Rows from block 7, named by matrix and row number. Each number is 128 + 32 x the weight over its row's rms, rounded and kept within 0 to 255. All counts start at 0. Numbers have three digits each. After the name is the row's rms in percent of the matrix's.
# fc2: token-mixing MLP down (model.blocks.7.mixer.f.fc2.weight, 256x96), inputs 0-95
fc2.159 144:106134164113151098184125135131073111171151099131195147136075110105117157142089104138159099154104151117155183125129085116130131181133160115113155129080130148150134141139117194103124147108188102121140197114186150139110196114134179088084185094120145076158105080154079098092126176179125155177
fc2.160 080:129121111103140138181110138126097107100044143121137097109116117171157147171167135106162139139183202183136117182136128134155148206077163168107128137092094146104173198085101063116126134157159152102172163116169115136103150121117131141144155107141125118162098077108168137125181078066128168150
fc2.161 092:161126156142125148142117122090103110124110150148129154133106102106133078182150100118171118079114176146128103184127106073059143111205103070132101142122086116099108148161093142084092088136104143190230168095113121138094093125107108077084137137171105136143123079090157120180118123102105071124
fc2.162 075:121139148170140109170111096126176105138147169170145118127124148181147130185138147093141192170088128095160144152108149115119121112160161190121122123142082176161064118170122124155123181145165096129148091121173115059092078160141115142157115079117139098134081122102123066211077145106083080152
fc2.163 086:109152173122108117122185141151146108156086121148159157144193098156130102087135138104082152114096104163193128111155139114110151121122096108135076132087173121067081108138162131138035119142085085177106098095164160199179161111093178177142101139116076160143131128110114115111174185153127160127
fc2.164 087:128130200103130136099115178172099120142070134138169097112215077099080154139167146160146151141148077112171142135117091114110108118167111108094134148097113152098101142163165165127111136169178090089172200169063114146124129179159146138126130117158164184134144110114173124152117180169099132073
fc2.165 079:045139150078079185129112149121159131091105174144158103150210103100108089141195093161136127133131136131168143141142105125124064091199156172133119144057119118039128120141143099095117130114147135056136127131156162106128178147114064097108153137179125113162120099107153124114111119143132153103
fc2.166 063:088133142111083116137164130155125088123106113150163128168165113155172102148124145187110135096102107149165201084095088169135138083148117135081152162061138132112155073183178155141142133107111185101116100186115125075165090119156091096153122142098137111205136140060132109109124175145097193115
fc2.167 070:108155139117140120139116112156143085116116119160163083198158115124143151128154155139125125103106109092158227091150076187134090124183155089088115176103138088096172143168159168138089141139190108130151125177079098136140142150188126136140110151161139131095155102075128168135185182085188145148
fc2.168 073:105120154085123149150067123174118109143147125125153075152160090129124113129185134101120103098130078129116197077121073147182143108109147110137120143101120068103121127138145172151039134142156082101198123139088122169141141150156092155170097142147124088097092075097129198158161135132199146171
fc2.169 049:129131103079091136142156156203118128185120105124132102086117117135129168097143151133128107129065091165126133059138126140147133097119119100112161076107137092139153088153160107098127153155123029144134158153097110088123097123176144159074130143125100020169131072093152163109145132176114117188
fc2.170 054:083109127164114127169168181130118183214078135158119114087109114166069118183123143088147199152142146105136115113133087114157125110114100160123121151149154086113133141128142157129114159106143128170153108144148096141105111147135083062063147117123080112152115097135157132138146175138128254169
fc2.171 087:114075116158113119132148160156173111193150111149107103137125116173157141140178158055112108144097152139063103056112105134114145135151155174144189083099165128172182123167134119207162171123102125204145138142187101137131147101169082115125096098167125127116152105110121075171136175131139141160
fc2.172 115:146111135098120152097059086160142123093093190215121147160103121149118153113115112148150186126115069137138110123115163118157136139134169103096164077075080181152204109153090139119185113177093115135130140118113159114091087149125173169121164122085077162111085101074141093159124116133172116161
fc2.173 124:080119063171069113148105124103167113140068128130098131091125164143088133160139119107159155187098186136110144099153123151175086166143140139080079123126150103074152161148141181121151090157113089145051200127090105097081158167103172169140106123108121170116167093121102196127137138132121097133
fc2.174 102:209092143145102117093127167140127110147125158105096130176143100100115130177106083135153148106135132167080065148208118146152119137121102188126121106087135115149087113157140125162160081118129116149087141138066121132184083112230114103105191058120094105136094110103160131138141078139161146152
fc2.175 130:069105118141125179169125133129141104171068126157096153114107097144162133119171141097095220126167161180089179059122079065098162133191135151150151146119171141135123142157123128134124119127139126187154121153084107111111155166145156154126135149170102097123137052070144106143168118134134052133
fc2.176 077:140097068169174162183137160097124107112165164057130176091147123145182179125123124089180124141055135181078079116122105166131119118119084104122128105091087159122185161088148109142144085166085089121181108076129131084138159080151167098140115119106098138136095130073101123114120145170127122157
fc2.177 074:144213100104113116134132140143116109191161155124132165080093169171098119172136089133166143138160128172121169130116157157139158163147169157084204154133113119181130156154127125079175108141121140179199195119073091109128121146147140169135132106189127187134141120131115144174168164062134124146
fc2.178 142:061166136120140156190072120110076136060114124132144093120185147148190105115200065140119189073126148109135122179170189139104100112115155135103093123111155162123167133138153170076085106088143122171142154149100119129160171107122180183147126151191095147128128105140124171116142117141097142127
fc2.179 138:150087171154151121102131108122112086110152175091100119116094146153203077184223065151124152163093159101149125166118107109111099149110138135062154105104091118123088182152128125140093111131128136113207108148126118111142134187110126109121106080192143124151081124099118099183128113125122094056
fc2.180 116:116186122134144084177131125154103109182107138101178084126123125065089136134149122138168147146107108131132132110107101100113114165122186099128156135118121095083079127143118169175140175143185106126156143171186123124182200147154071099062110138112179136161098066088076176147106169093148136163
fc2.181 146:132130167059139154149086138101092071164159175164060147094149140088130150132043137141099081151183142082160098102147134160162167136147125133093128155156126136069115149086090161096093166118154101090133148156158132081130174136094094126116144154189100175137161132130103155115078111077099164157
fc2.182 085:096152135100130112140125131121140092095133201115128128146155096067182070110110097176073137101143192141142142095155165194113166154152160088145144122140147127086165119083114123068113084128131158056097138150141147109115176134104152158155165116178056098179121140120105157123047115125080120134
fc2.183 113:091151090134161091132130099174139091165057158130145133232118074082138069121054150147160103168148179126134168122148107160193125141139170081092148084108171063112152151116126134130110135150155147131124152154173136113101117125090143144197108102119111131098158158137118168163136138104113147182
fc2.184 059:104124164120069100144171089170148113190058147147167121182149043097152082093143083070127139100109126125143153136086081105121125130180133121089141101112126091168148196120137130125123143067166077150187052123139140136126143105164148085133122096132103083108116147125129178091159114139152145152
fc2.185 082:155124139111077159100066127220095165161120159120199101076142153135177168088180136117107082104112075122117195089103141078099130111165077162094126141067131152102142121133176172122167136117167111089161124151063116157127081117104120131072101144102115111132112139118134178110124114156104121139
fc2.186 099:075179094133177103156138127174184123140142126107160093126122157110089110106129166101111107113109090179101162104138109082098123116121177151116128137104094100164172133149197157159133167153149157187185085100114094167136176155160134089110117091169101036145135046132124165162141105146139164121
fc2.187 108:138111172060084142102141112176110187138147117142164110120166089172113127122173138109100105127158096097167232135153076114072118086176171132130116119108126142072142116105171147133205119133114177141092091193106134124160116116131124126092123127096212162139107091121128158090157160149115121158
fc2.188 073:148120106101138091121150077143151109122098167131156165163114082173125107184125120167116161187095124134147099083104150076147165157146137156097126134133127134133165095077133068146197142130157133191175128023086124163083167149112150087149157107095067145114142075094123149083127130157154129161
fc2.189 090:059096175189079134155155150137078129161131112177142076114095138112157169120143108125115190171157135169100164105165159089166088126138165173129108130098113128119095074142105088096144083114149077107230083117115128144191168137142114166134092091173116100108121089106118137092125116137108156143
fc2.190 070:102087144124144073186153098153148116126103134161116162164139193040111111090111140113101127082105154166176088138103145128103181165125102136153054127110156082123166074170195160168143081113172141120132158176108154130146120136100131116146197092180108156125113157136107162143155088129107113170
fc2.191 100:133113145060208136151163108163105117087152135107142079149171088066084135140095137188131132069150118089128136109048156162137162139125147170115115142114127128141137124047185151092129130133109115179094132134128134143122074153130085188076145162105132136091155145096109150133124167140154048152
fc2.192 117:146125135180038126210146183135117133139076161124113096115136122138130131099163154132159117182070134139151104106120106129096128060116129148112154155083172172076089150110132144181141114118125128158092094136119176100043182111159105131139191107132088087081112133094096152150129137128177164102
fc2.193 132:059102186133168120142117083121109137178081118127117141092152116092166137110122086115114167105097194132169128110131159102127139108147173087104080146166169080139144112179056128101103105085120129129193180137123109088123133124160148158097100116243141137138125151092146169141098134150075136159
fc2.194 105:129095063089120087117154137186085086165127169106097181105121079154133129183096126118132119176061103148051146145108097130103124114114189128156150086134123096175132141154107075062197133132165088149130144130118107142130118073099147094140104066153165137111144102108108086143104136137082138183
fc2.195 113:091137087118156125131109146124170105128101072118092111132145191153123122075138135111097226157151069112199142124120178123166133148143187116163131136135151132118110121123135102134106149180094092089084173181116177158143151116097156119166098094163176141124091123127161040079165081105110129112
fc2.196 071:138154183113121064122111156176100128191142054106180097151142131138121118135131120137144153148082128131114181156096171119136130101162096121092121130093079113108130120190117151141173216151155072162089108152127105193141144085149108099076122147141152147111170086108108098177105189158132180102
fc2.197 063:146137154119150060135130163136057127216125147122196083128114163128161133144135102101125138133083115113127147146100153118195113126153136130119122098144112124144131136141136094129118107051133139125174134107131097174148057121135118194124141166114091083197108048149126123118167087150189180068
fc2.198 063:172112113051106108104144164201103083157152124165161076142189153126095147132128173178135095123111116058135232111135109109119143178158119110117128163124133080149099089151150101129159194125142112093150125163131137139183133135124115169149134127095089141167112103092121154075146129138111108057
fc2.199 087:185130133096163123070139120180139108150115151174172093142183122109146140093135185176154097101092130116133108101136123111146159176167118086110138160077128078196172101183103167129181100152182117109104142172137093127119081139121142135137198118102097144144128067149156110069164125139126114052
fc2.200 117:122146097123127147191087118118131116125078160118024197154133159140148141085133092105172137176068153115131134070088119083140079119174132135103142104152182120184161096140125135107127165184175077157115114134136143195079122081170116138154154109105133149145100094072146152101118139148164142143
fc2.201 058:136105127109098102173110135187127098148099105130154175155130098099122165177111096145136099073082095130160140122119138113107120155162074093139105164078081121141132123218139198160157209187153069163175118156136151137182121106124090106127099118089143124128159108101090127145056096158132136160
fc2.202 080:060137182106104067119122112156081122134128113112137151166159099154163129152145108089086103127105129171144112048197113109106148102186119106094102126079153121077121142141130126132113190158092131204165085176128153167141160126161154134101112099179081117159174124054131146128148143158179137146
fc2.203 093:104129101046139142125097116182119143131105125135137127120150128137146107134096125118088137110098143165134073147140103131118135145198168117114116085141082151137200167152118113129160157134101110181132158195141153099102102184144227143090092078108096177098128077119136175069146132181179163154
fc2.204 103:118168132116118173134146102144155140131140159168186168165116069185146207149093091107137145197145109133093124090142098126140224123141152147114118091152144098162165161107128118135182104090139179121161105156122127067106128140128145160153110121104044113120117092092170147060101103119089095148
fc2.205 142:069135158147177126114102111136072115121066156128155068126137166111143105145103103081106150125124164144102119083113099137116091174152118168131132117097148118164126155125133138166182138059156131112168094085089168086117157135103120083158110118215114092108138194121138123222138153077189142108
fc2.206 087:133173097132168165163201120147073132116140098115112145094164180122137192154077065119194153154171112126134088152127170160111136081155142116148113133131146112088151150144127112102192101161147088074190105116150048139198107115144136129086096110171125174149164115112105125154103097145114093112
fc2.207 140:156196148114156050185122091099101131146148113100102112110065097155095108144135116097153155073134122106116115111133128147047141113156130128139096117132091110163088076154187108091126132172144086120141135115143121106113026180213146173113168152129137097142104132178115120115134147167145091159
fc2.208 077:133102139157129129130139121086098093182217139129108109137119090177094142147149070148129185134118153151104111129111065130136108142149107199120129069146129179172145163159124140137088113090114092201109113080130072080151098162181121172150157171151119106083135081114073118153133187110122117163
fc2.209 083:086100132149098083102135123151191086175120158047105100176134129125134118147124126146141177122054135154104154080129135162151136072122159140157135051139085115142176091185114148061080103105132122152130146084146176135113092099099138170166167112184153170161102149096106106128147177156157147130
fc2.210 124:142175136151119091087154094079155184113169149186146099098098093162091113135094129174164089123093134181119108123155153125128070121154136170132132107110131104147101062146089099147071150190130128120124115119196110089126092128149131173096159160113149086205145147191137135095078127166178086134
fc2.211 118:105161137129122119082131154106164138117139098101168099127140138150140172053117138101046145077094125179168127155134135101055119165129112143154129179135197167146136143129139146131081121086116138071099059172129174090138162103118147168138139089112143106184121132115150066109190117120105125203
fc2.212 116:150123153113124121101161084159087127173133177150099084132158120091139103187113164154141137128133101134139156157139145137194146090164132100133109151097074079128151091149132149125187106133148070094133149160102103099181111175201141129111183127090135171083083102096108099116159093161027097102
fc2.213 107:168132082137130133136114102139090153147150159187185100098083104080109112168152129140171158153108172144109137115167120126182152068162084119135164139104095123157167095171131095129161162171191099082102056116136121111131025126130145135133162163151111162109116165098154090114127102106074093174
fc2.214 104:131136075097096153097109130108146126120161145157211103101093096105228170140142139120134183120119167078183167117154141088144167064061163152109134105112160110175154134149100142137101136114149117151149140134135155163125101170097135189125136099113117129158087107061099086080144144146164112068
fc2.215 147:108097057124120143191079059157198125156164191146156125092123130157163097119109147116108142131113120130156142070100116098121191169086182171092120112134158136131105086107117084107119127112153111176107173092150065127096150200156137118129146148149147133092098087105141141090145153079154141067
fc2.216 073:117133136181123190131089100069123147164151108158110076103130124115127081129120135116105199091078109120112149096127148112099162158090091160059150043116113135127090112169181183117095092089167173171150183104136147084127150084133157177125082103127157117119148167102126099135115108096083112175
fc2.217 088:143085169120090151116126122096092146170103188081079088161151143192155089130216124083127187141068138148076133148113112108144072125169092113108119164165118108147214116109128074125142075178136117173129159132163084120139125084104183140113136128147149100122126101185133128128143162131118161119
fc2.218 103:159090094132111119148146137125102141159058165074099093116067138104135134147129109140132154116152095166082115168193127195122060138099071173156176126123145101150140057127146123132088109142080097152142154149082111113165101094166082115086127175141119122096124098181151191075144124168146158160
fc2.219 114:153197135126069143140180119105099131129118192131171141114081145106154095112145175113098123090094147122119125155181125140103120124128084121162151046126075149201091110127144120157194107131114151146122135145109124092107160088185096139118182181140094078174131146166119162127141068100170137192
fc2.220 118:133154136134100111095098130157172113145100160143116153103109124090192182117085159097106114153134085153065136118150126077173156170123161117123105155137128151175180074184147130144159151120140141108151130093046111109142118137141126103149123071162107111148149132073077126123150082099206129229
fc2.221 141:110112124122163116101086121165158153120114153159115119102148090169092160146121151125154079149129165116166105102103136136148148157119147156076102135109114133156168192172114192098143184125164094177081084068083164104112129243059170107112099100150113177168117108101149128124132090089125105123
fc2.222 118:172109080182143070174119100144096139121142152115087098079106110134151077117097160115172127049108133118071149152124155147170157112090106136119078102113078109138111089187167096117134134136109095121159178094138112121138084179247109196158136115140141088127113142108118121110161130159108129138
fc2.223 162:119131097180149139124066126157157153206118103140075070109116134152116093123074121077098173158160086128140162034153146112108160140170160158134142121133116127159120133178163115085108149153101111160091149175079133134104212136113160133122151111179151069140131107097137118101163146062114097129
fc2.224 088:057153076142120126074134130140052139179070184103091132114126099167142153140096105088111129145102127164093075129122079128116140168121144102094169083127113084154139085186101142068106138060170103157142129107147112156122098113131048120111117070179108111148131132149120137118151151089162171168